Rows from block 2 of the audio encoder of a small contrastive audio-text model, named by matrix and row number. Rows with one number belong to one channel. Each number is 128 + 24 x the weight over its row's rms, rounded and kept within 0 to 255. All counts start at 0. Numbers have three digits each. After the name is the row's rms in percent of the matrix's.
Before each channel's rows are labels from the 100 clips, of 14848, where the channel reaches its highest value: "top examples" is what is common among them. Only what is clearly more common there than usual is listed. The data: synthesised imitations of 52 everyday sounds, one a clip. In brackets: how many of the 100, against the usual share in percent.
# convs0: first 3x3 conv, stride 2 (encoder.blocks.2.convs.0.weight, 96x64x3x3, each kernel summed), inputs 0-63
# convs1: second 3x3 conv (encoder.blocks.2.convs.1.weight, 96x96x3x3, transposed, each kernel summed), outputs 0-95

top examples: bird chirping (31 vs 1.9)
convs0.13 068:094084080103124139075124160105119173154138108153127138126118092150151142151131108132138114158159137114063143121138133167132119119154105092129153141126161113108093119150141131109137105151103158
convs1.13 099:127085138095134089123131151127116135132159131154121162099138119113183123171094129101111158123077092136127110107105163135140149135106140096128123175118128097157140114116129108130138101111133107079105124171101115111130127170133171127122071152119072116124161133141114100139094120165114145125

top examples: bird chirping (33 vs 1.9); beeping (31 vs 1.9)
convs0.16 079:141091163145127148145154117126144108127146095155108116097114157098144115131105142110104033114103132102121105120092129128128128098098102159114124103129106100131124101084113123123154167130102121
convs1.16 084:095116122141140132101113095110090142113128117167133143143159138145121146134134138158138120109134091125137151125166140144159128129118103158107146058142134107136184117119147159122116118136118086119132123129149141198119120115136138130135135131156076102073124098055089081121132117142121103132

top examples: animals (56 vs 15.8); bird chirping (55 vs 1.9)
convs0.59 059:136161141117127151111108105122085159144082061129120147126125109134129120110121109136117122168135106109095131105135107104148112104135109081090130108143139065103103128138156123114116085143170105
convs1.59 107:140129152119113159133121143108137112134109145143163155112159089125119147181114109124122163133077078132133105093143128111115110098106127141113118111100130138152151126126155102132098118151127129115132097129140100099120186118108197131143129143122120103095135125141043116152081131135131158093

top examples: signals (64 vs 11.6); siren (50 vs 1.9)
convs0.79 086:106110166107135130163093124138151157122108109093131117147124173067126120150123143147161125111146123140142127124105122097125166124106130189143080160096120167153125132126095103115110170136124106
convs1.79 094:117143109142160172168133144170112122147118151074091130155106104126129122142117120150160153118154097083097135140104121109099116104167134110127102083151111100120115143123149112105139117127111117123094108133121107124134113123128134113137152141143099069156147100126118157085141041126103144151

top examples: phone ringing (43 vs 2.1); bird chirping (37 vs 1.9)
convs0.53 096:123080138137129115148153117144123144128104083103103139086103119153098132139146103153134143126109086114163115128118139122127112061129105070123127110117155102115077115084153148116166105136135123
convs1.53 096:153159117146125124118108125126171143145086154133169097171124140144123117138125150152165150159115166119130140155124148073158147139144123167163149110138134102149091132102158105129145169167084109134139151088107136083129122099145149132151140121148168133166134115147117133118111154148076161101

top examples: rumble (38 vs 12.4); clipping (37 vs 8.2); text has "clipped" (37 vs 8.2)
convs0.83 117:156110132136131152163142117129108107095124141129107106123107105107137070125075113088121084084117140118114125095128107146119130137095128140129065089123071128124124130088098095138139122117112115
convs1.83 120:117095169142131148153155112135108151151153116146142110126103142120114144145170107179129122084146078115122098105064137133168117138085112101111065142109147146116137138166092171104103090130145116114131113115129133132159142103107107118102121162123089117117153120083136104108113107132137115121

top examples: animals (36 vs 15.8); bird chirping (32 vs 1.9)
convs0.39 092:135117152141107158109128097126086125151139092116118134113117151159119132123128145134124093142096098089115138157080113143136097075121132119101104103146161097110125122098106110167081152135080094
convs1.39 096:105156116146130122117153106094122116104123114138122116179146112122140121133145146126141160085097137161140122117139091098122172135133136171148133110103122143096124143121145135106121117195116134147099154097131135129110154106140175140147166130103127104167101125128059130129154186190130142108

top examples: water drop (25 vs 1.7)
convs0.17 090:125145188146075131132149104156152136109148096112111126142143187103101132133133131141134078118111076085101119137096148133119123127108146124121111144115168127153132144138115140179108143105093121
convs1.17 071:124153123125164153144140115125086115118120143111133127157135090121125155127137145120144151145087116132139139129098094098174142132110117171095130108104139099074170151127170122102113133145102087104105135113127149170127124116163127153138160129130088102143097095116075116148177150168139175139

top examples: hammering (36 vs 2)
convs0.52 104:116091057131127133158134120125147104116081117170130109137094091105156100109118101138133112112143144079078117124138119111128140126106127129087128140111106105108148107106111110139152110121104186
convs1.52 102:158096150106129118091119143108149156123121125137134084127130097109142128120152068099128102126114118143118100110117133159123125178132139098145109183142134095122118144148142123108147092102143107117115123157153102169157081132099124159110076119155119093115100131149178093127081097145147148105

top examples: siren (35 vs 1.9); water drop (25 vs 1.7)
convs0.81 094:139101071124104138075131103099116117160124104153152144126138108166156119103119140111144142157117137113097154091073131113157098149120119103091112102152170090119133154145125128134136117151093107
convs1.81 087:147099106099111100126143089120098084141132102114162156116135141112141128131103171114143170090118089160134154118163142070128157166157136110160139138132095110102136141087170107121143106128110153140157140090118121132118140115101125112127146119126080114127126103118063124154140160174135147118

top examples: clipping (35 vs 8.2); text has "clipped" (35 vs 8.2)
convs0.89 105:120125121138154141109123121109169121093087164141115105098101122134144120116118121114052130097106134137149084087136129116123130120119109153118098183114078122115149106096121109071147117121127127
convs1.89 106:138091080129108143142133142138157158134105118152120109137070097114105132132158110136133113154125168132132104114148127105157111115142117118098131102111124110148134141147117144098127103125180105138107115137158100151140140116161112116149108172107162103142145171175129086136160080117198142162

top examples: nature (50 vs 13.8); thunder (46 vs 2.1); clipping (40 vs 8.2); text has "clipped" (40 vs 8.2)
convs0.37 103:125094161130118139120135120104153095099144157128113094100150157119108086151097125098097111091084125111127079145116086113111135110112120128129116118125135093118143141112102102160100178112075137
convs1.37 093:107140127123124115143117110153102160165107154156156130128168145146129127118187122165145114119133079110154128111096127153137109100101145147134122126117086118126132163128133132142182112088097080144117130173132154136145133121138161144124129084133057100106147147102141145093145109114157107166

top examples: signals (34 vs 11.6)
convs0.48 100:139147109139103074202148098148127075120162094115096123130155117109115138117126086145123087113135100127119129132123157137115064116116136111116090151122120118148107136136133138113154082128130119
convs1.48 106:129090093137167084104140108111115101098157112125124149095125149119129161105132137143070130180145115194172114107120146108136149156123126123095137136158116165079122127118129093136142148141134135131170130112103147157154137098162126133098150114148090127105092114099135096139167121124128154149

top examples: animals (35 vs 15.8)
convs0.82 100:139110104114092138099093124107105136135131131130143140102108100096132119099131126105123095145072119104113104074071089076148111127144084117129157131110109115107122139143156123111096133131084113
convs1.82 100:152093081128149122123111136054143163185154139157139089129127133120147098134162093133151102128135107131151112133115164126153112128132132129154156098116129169174104124139124134108141182062137131154168133144095128113134106115143131149129097082131109127109147159126106111112107152131134128162

top examples: people (55 vs 15.1); applause (44 vs 1.9)
convs0.51 169:079126077087151142119065130123118132116061131110106104120088113138117124141119119122118145104132114135146134116134114122122136125120108120109123133090084154089122088102130092122108073099133115
convs1.51 095:134146105123103170185119141087108149138162124164123075140082116125131105146137100127149097148164113109087136121097081144128130085151117129126136099108160122142130143158115140124074118143139130107113106125135086155118121118114103120140102119132172159196150133133120164105143125108126163122

top examples: animals (35 vs 15.8)
convs0.85 088:119150141142093115094135134102174139111139056104120124136163130108091113107111109111131098120121064104098117115104155119122115126110120099132133188114170152158121146138098138129111116114134107
convs1.85 084:130124112134171138148153115116117114121131136118144147122124068113143183151123132119108155136113126121168123123084092078176169118094137102124111141121114105084151152110165095142132154157061132127149135130136131175139118125132103135109164138111079139158110085118116140126171107138122132107

top examples: signals (57 vs 11.6); siren (32 vs 1.9); beeping (25 vs 1.9)
convs0.27 087:109174096141129145143127139095122110123110147123152131108074181096141059128106137133111107136114126077085102121106124118132187133121136149127121125116124073117130127114118132118135142111095099
convs1.27 100:115116136115110125095131109160070121141142145103102147133109101135126100112114150152156129139106114069106118100197145154074127127160130136091124104137109083108133113112128076123111142116145129097129151135137157162160126125136116117138112141181095105094137110091072103118116132131139137150

top examples: animals (37 vs 15.8); bird chirping (29 vs 1.9)
convs0.54 117:133048134145126167088147132125130147129092127142126139099070138173151127119142142136140168134096152149130106086099148122162135154127112126094127146138143136136136105086156135097163115131110129
convs1.54 090:154109123121141085084149125106151151148118129138128135120116096103089129103106118075134144163102131165158145134094132069113135166130121092101163171116101115116120086104130094147158111131125126151121139105130123131123150124152152148093139122160116129120072110158079095153108098146095147118

top examples: bird chirping (28 vs 1.9)
convs0.84 075:145105149144159125163130089135139111131126174121106129111103151141133105098102102149116136134105140111183108099080117080121122102090106137101089152139113102129124117107112138115154139135081076
convs1.84 097:105090106111106149143138159129108135135157135152116177135069118132162138103140128104124136170074133111116148117099154091150100094136131104156155129141139133070125102124131110099093139142109106120127152106116114121121170109123105135131101155133094119139100137107046115126128149142112145172

top examples: engine (30 vs 1.9)
convs0.5 115:100129105106100142130091136120130137107076134085107109145132125166100111112106131126139145104134111174101115131126110114106175140089116137120097136092098161112096106103109106092086095102116097
convs1.5 097:116165135148123161180117142108120115138140155143107116147122105130118099139135127136134119098161116106088122148076068176108143117151123149131134120130138120151131146167108147110103107181122144095089116109121058157131110116117122123134143155111166123183128134121105184126119135127106173132

top examples: signals (48 vs 11.6); beeping (27 vs 1.9)
convs0.87 092:137119217165129099124163134097158095108110140103104112107114129127135116119099121106090124108125162124144091117110132122106117104112127149128124123128153123116125110068068139107145160137147135
convs1.87 106:126139112102155155115124088114158114124099156161167134119114138098099122118132144118143156131077100127147158132142116120133157087108133147130135138151072168082098140106172116107160149132077136153139124134153121109147119153165136138124145128188088142126145139109124123132123128186114183115

top examples: people (34 vs 15.1)
convs0.29 130:126000107137155134133141111133143133134110134138126139102099097134139133130144119141140121133126140126115120076104139100146135137138106123127128135132092144130121110089160138090152099134098116
convs1.29 109:128087140107140114136133156101096150162085151135124103125132133138174125115095119068120089163115115123094118133065110087108101170132126092137152133123094099144140106128122121178162114118113136090122117135130117179103120127132130135128122112139186163141089127132134131123095118115156087137

top examples: household (45 vs 18.7)
convs0.86 078:146124068115112144135133132154111130150135122159122132131131106160146123100123102152147113142146150105089155106153130163130090157100109076084108093133114063112105143145154125130148085138117146
convs1.86 088:134111122103136109110113146132121087065135125130125137112157092096141147127111129074139162125088119125119091103157141120145128142073131098166116176104132093121162130087110100127135082119104128091114145151140151154156146155109164159121106135159072106107108128139139098152128120132158131120

top examples: rumble (46 vs 12.4); mains hum (42 vs 12.8); clipping (36 vs 8.2); text has "clipped" (36 vs 8.2)
convs0.10 081:141055136151108189096136147092132106122103106159119115097145109143150120086118131113107119123100122164113093092123126134149111137164107137089160156143099135093165112105144126114120118131112128
convs1.10 082:120122118118144121140166107132139164147077120146140150152141119140134155101117168092109117131094069159149131120122120124124142129097128121066117110096103138135118116151180106161163111119111078123070147148119115156150135129142175113126141095121115131069090127174096118127138122136114120137

top examples: household (40 vs 18.7)
convs0.73 112:123136057117128102146122122089125089136118136146142127115063100093153109108117103115131101129094143114091149092144139098134116151103089106094127136131092092116140118147109125095148109130096146
convs1.73 100:118104163090115100094125069166146097101110136129142117145101093120136114139108148120143135110126146123094102100186121154108132198120104083143101126103105073114139142132117107146153094127164137123124126108128092182146122113133124135132165137149143114090116094143122118147097121145155114123

top examples: clipping (38 vs 8.2); text has "clipped" (38 vs 8.2); bird chirping (35 vs 1.9)
convs0.93 110:165093155154127150144130139147136140123170101143107126097136139103118146113122127147102107121105117105139111143061102123129106069077099122101099120154089123144114132095098143119140136140095089
convs1.93 101:103161105133127131139115116116127113126128134159121149141142101125124114166140144102145165111106104124146126121140130120121161111161134219142156126107132128108093133133135118097125130179069126139161132093135111148147152094132182151157103112127104123151093153119069128125149188143109147128

top examples: beeping (28 vs 1.9); water drop (26 vs 1.7)
convs0.43 098:126154155146085127119145106113144081128164069137117130130128112110104128116127111100110065129129072094103141146127154135128103155105144077097141141114124092143127144141116148163103122096142132
convs1.43 091:107159155134171095119151064137113122114135107113128171098150096138102145136140157146124139143108148160149126104148093152176160152108140112097119146139097144106163145136146101139135151143113105145101141128110124155146144119169132151072182089160101141097100106113100113145155127156126132136

top examples: signals (30 vs 11.6)
convs0.76 102:136154075111169095178118131184147153135129150170118115103144146153170125142137118137125125113115158083105135118126106135127098103115127069140127094126135091112122121148155111147148103158117142
convs1.76 146:151121120100127159128121144137118126112150130154107124123076115111157137159100141082133136130144149087109153100116125100155168132106102090142129182096112062114071132087082110126132123129146094103147108113129106161138107113100103128135074125131082114142135108146126102123150111090126125113

top examples: bird chirping (36 vs 1.9); siren (31 vs 1.9)
convs0.32 081:158102162145130180135139170150147153122113166133118128118141172178133149104135142169130164131111124127183115101133130160130088117151126117074126145140123141112136149110161137097167113152137143
convs1.32 088:110154120094146141107137105139127119080112133134133161131160128123111123130115150052116119155124087147142153112142134150120131102098149106113147173132097144089143107094163103144149100123101079086094153118121123136126124144159136139133155145152116144064096147080119089105139136152100133129

top examples: bird chirping (34 vs 1.9); siren (27 vs 1.9)
convs0.33 093:151154122116109122145107102120106112103142095103119113146106105103099095135087098099134059103111122133109105103123086125112125107110114148136082076105077149128158146153116100145115123112125127
convs1.33 093:123095134158157157143161115085101168165165129134139123139143160131098144134159089184125110094141077127133096132078121114110120124160114120112112102104125189142135135152163133098147125144128132149145061097118139140148120086132138138128164137148082111141136112121114125161140107124114136132

top examples: nature (40 vs 13.8)
convs0.3 126:131124106140101125112121116121110152123106099108107156098134109147108128103111132120117138140103095137126108119101122122147119106086079114095084143133058145116112104080097117069096101131109096
convs1.3 108:134123135157115109148091128102136133122137146136129123133132108152110074134136137162122132160116136164111116129139093146128120131158119165168126112111153164109158126157137148086098118198109149119164145065147090121148148096136145143120142137100149141154105130124069147107119161186145157114

top examples: mains hum (35 vs 12.8)
convs0.2 082:132127181143144142089140112046151164135142128107126128130175152112113130113088153121121118133116097128162134152098128106120106079130078130145148152137133173117114117121100132116108125144117100
convs1.2 103:120131117105126141122129133134065113143148116149104122126064150122148131144129129120140139115106094099096150121100150077159126111110127119122142108142113135114102140130145134105122146150123072059162118139116107150177143136120064110137097115136051131142112133091106099102132132137142142128

top examples: clock ticking (36 vs 1.9); clipping (36 vs 8.2); text has "clipped" (36 vs 8.2)
convs0.7 077:160137165144105117115167154133158152099159068132131119114184153090103139121121155115113061119118097096106107097125121117119097122108106120138127097121126092128132163151117134156108117119116136
convs1.7 102:097119184127136135126125107107134121145136120147123151102157096141096123153119163148128152107038083145113135107132162106082133143084123127103090124133105154143142123132145137132130094142134130125123140120122099129141137123122171134108118135145099130104113135109097088132072104192099162106

top examples: household (40 vs 18.7); hammering (31 vs 2)
convs0.66 080:150122122166122170173130118148127103110162181129114123121097144078129125100126126152099092108112124091101109135103127087106122107127125150096121132131090107142109124080106128110096132120180100
convs1.66 113:105137105119116127114060149125107143111140118149113122116139125122123106124140126115138122145094111097079148115092088186111131107127129151139165120156126158111145122161106136054103100178126137121153139150133084173128120138144139111149112155130088136115111134105151104120128135182118181139

top examples: clock ticking (44 vs 1.9); clipping (38 vs 8.2); text has "clipped" (38 vs 8.2)
convs0.56 092:125119126132121169133139144176147148117122138108142144134133152124096085126136099154145110150101098043143121088129135141150100113135145091087132166120131105130141181157126133171117114118120123
convs1.56 095:112133138128156127132156092131132112127141122124161138139093126139064157151127160086136170148104128170153161121150154110148147124103143111076088163126101151094163119101123116135107123088175106128126170098114100134128146088129115118104176096118170158113096111122104110125143131116108134112

top examples: water drop (31 vs 1.7); signals (31 vs 11.6)
convs0.49 061:126120092091139164138101101156116129144115152137107124120130136142135175141161177134117171140142143130142144115096128136149064132139150119063145126116154120099126120110171101127091083140125124
convs1.49 100:137125091130118109107150136114115125151152129140080098139073132110173078115146092146130110122127136135086134132102139087121145106184179146143159146159135129091101108157122106087127133165101135128114153115148135117111138092104095147122114121158111131170125135151139129132141103130104155194

top examples: laser zap (27 vs 2.1)
convs0.47 100:113149093139112111094141121107148134128133094110126146132163124161096114099124116112146134145130075117103134081116168118142085119146107073102141182127156119156081123142130152108104087124139132
convs1.47 088:145146122125142108114114114091123062100108117100132137099160089102160157162128123120112125140124131167117118123151109076150158121110155132164097132173134112102131153080166084141141162119097162139148147099122101143125169122132107154111153133158126108165093088125100145116143134134127153100

top examples: beeping (40 vs 1.9); laser zap (30 vs 2.1)
convs0.30 096:110099125147099152143123142090131118139102104162155143127064092118170118120139128126149123151113136152089115126123143084148172172140135121086153146128134125119175099117135151149156164105144155
convs1.30 082:101131123106134115101160095133117101122086133127116182133185136128092114111139154102174154157105126136147141121155136137121116134097136110091137116155109108131142133106171125135151114123130066129060136137156120161135138152131162141116137100164083131108089132118100078135102099148150147119

top examples: people (36 vs 15.1)
convs0.46 130:130064108122132154136133118113123108144120125133130137121091068125126092127113096135155119137124131115131137074085132114145111143110112113102110134131099144130104129113135133103121101131042073
convs1.46 098:139140133110111098127113129132132109154130134137107156091115125126148105129106182128118116152110078153126100139093118163121121200115149111150093160152090132130120123131111135182151124136139130115168163150098137138172126125146144123105180106132091079087111123090140123111071134127133139144

top examples: laser zap (55 vs 2.1); siren (30 vs 1.9)
convs0.58 129:155123094119089105140137135097150126122140135136134114132164110146145087107073075100133135114110138081148135094115139127119089125114078118123082144145106117152119171137103130082158110135122105
convs1.58 086:117090096092118094099136073142136130107125108128126144140130152105117133124104155092095158122103134124158146122139160092093142139118111099141102098165100129084188128085141108133161127137136130128122131097089146150144114115160108109123144183142141099116105099155115095141126168169116149098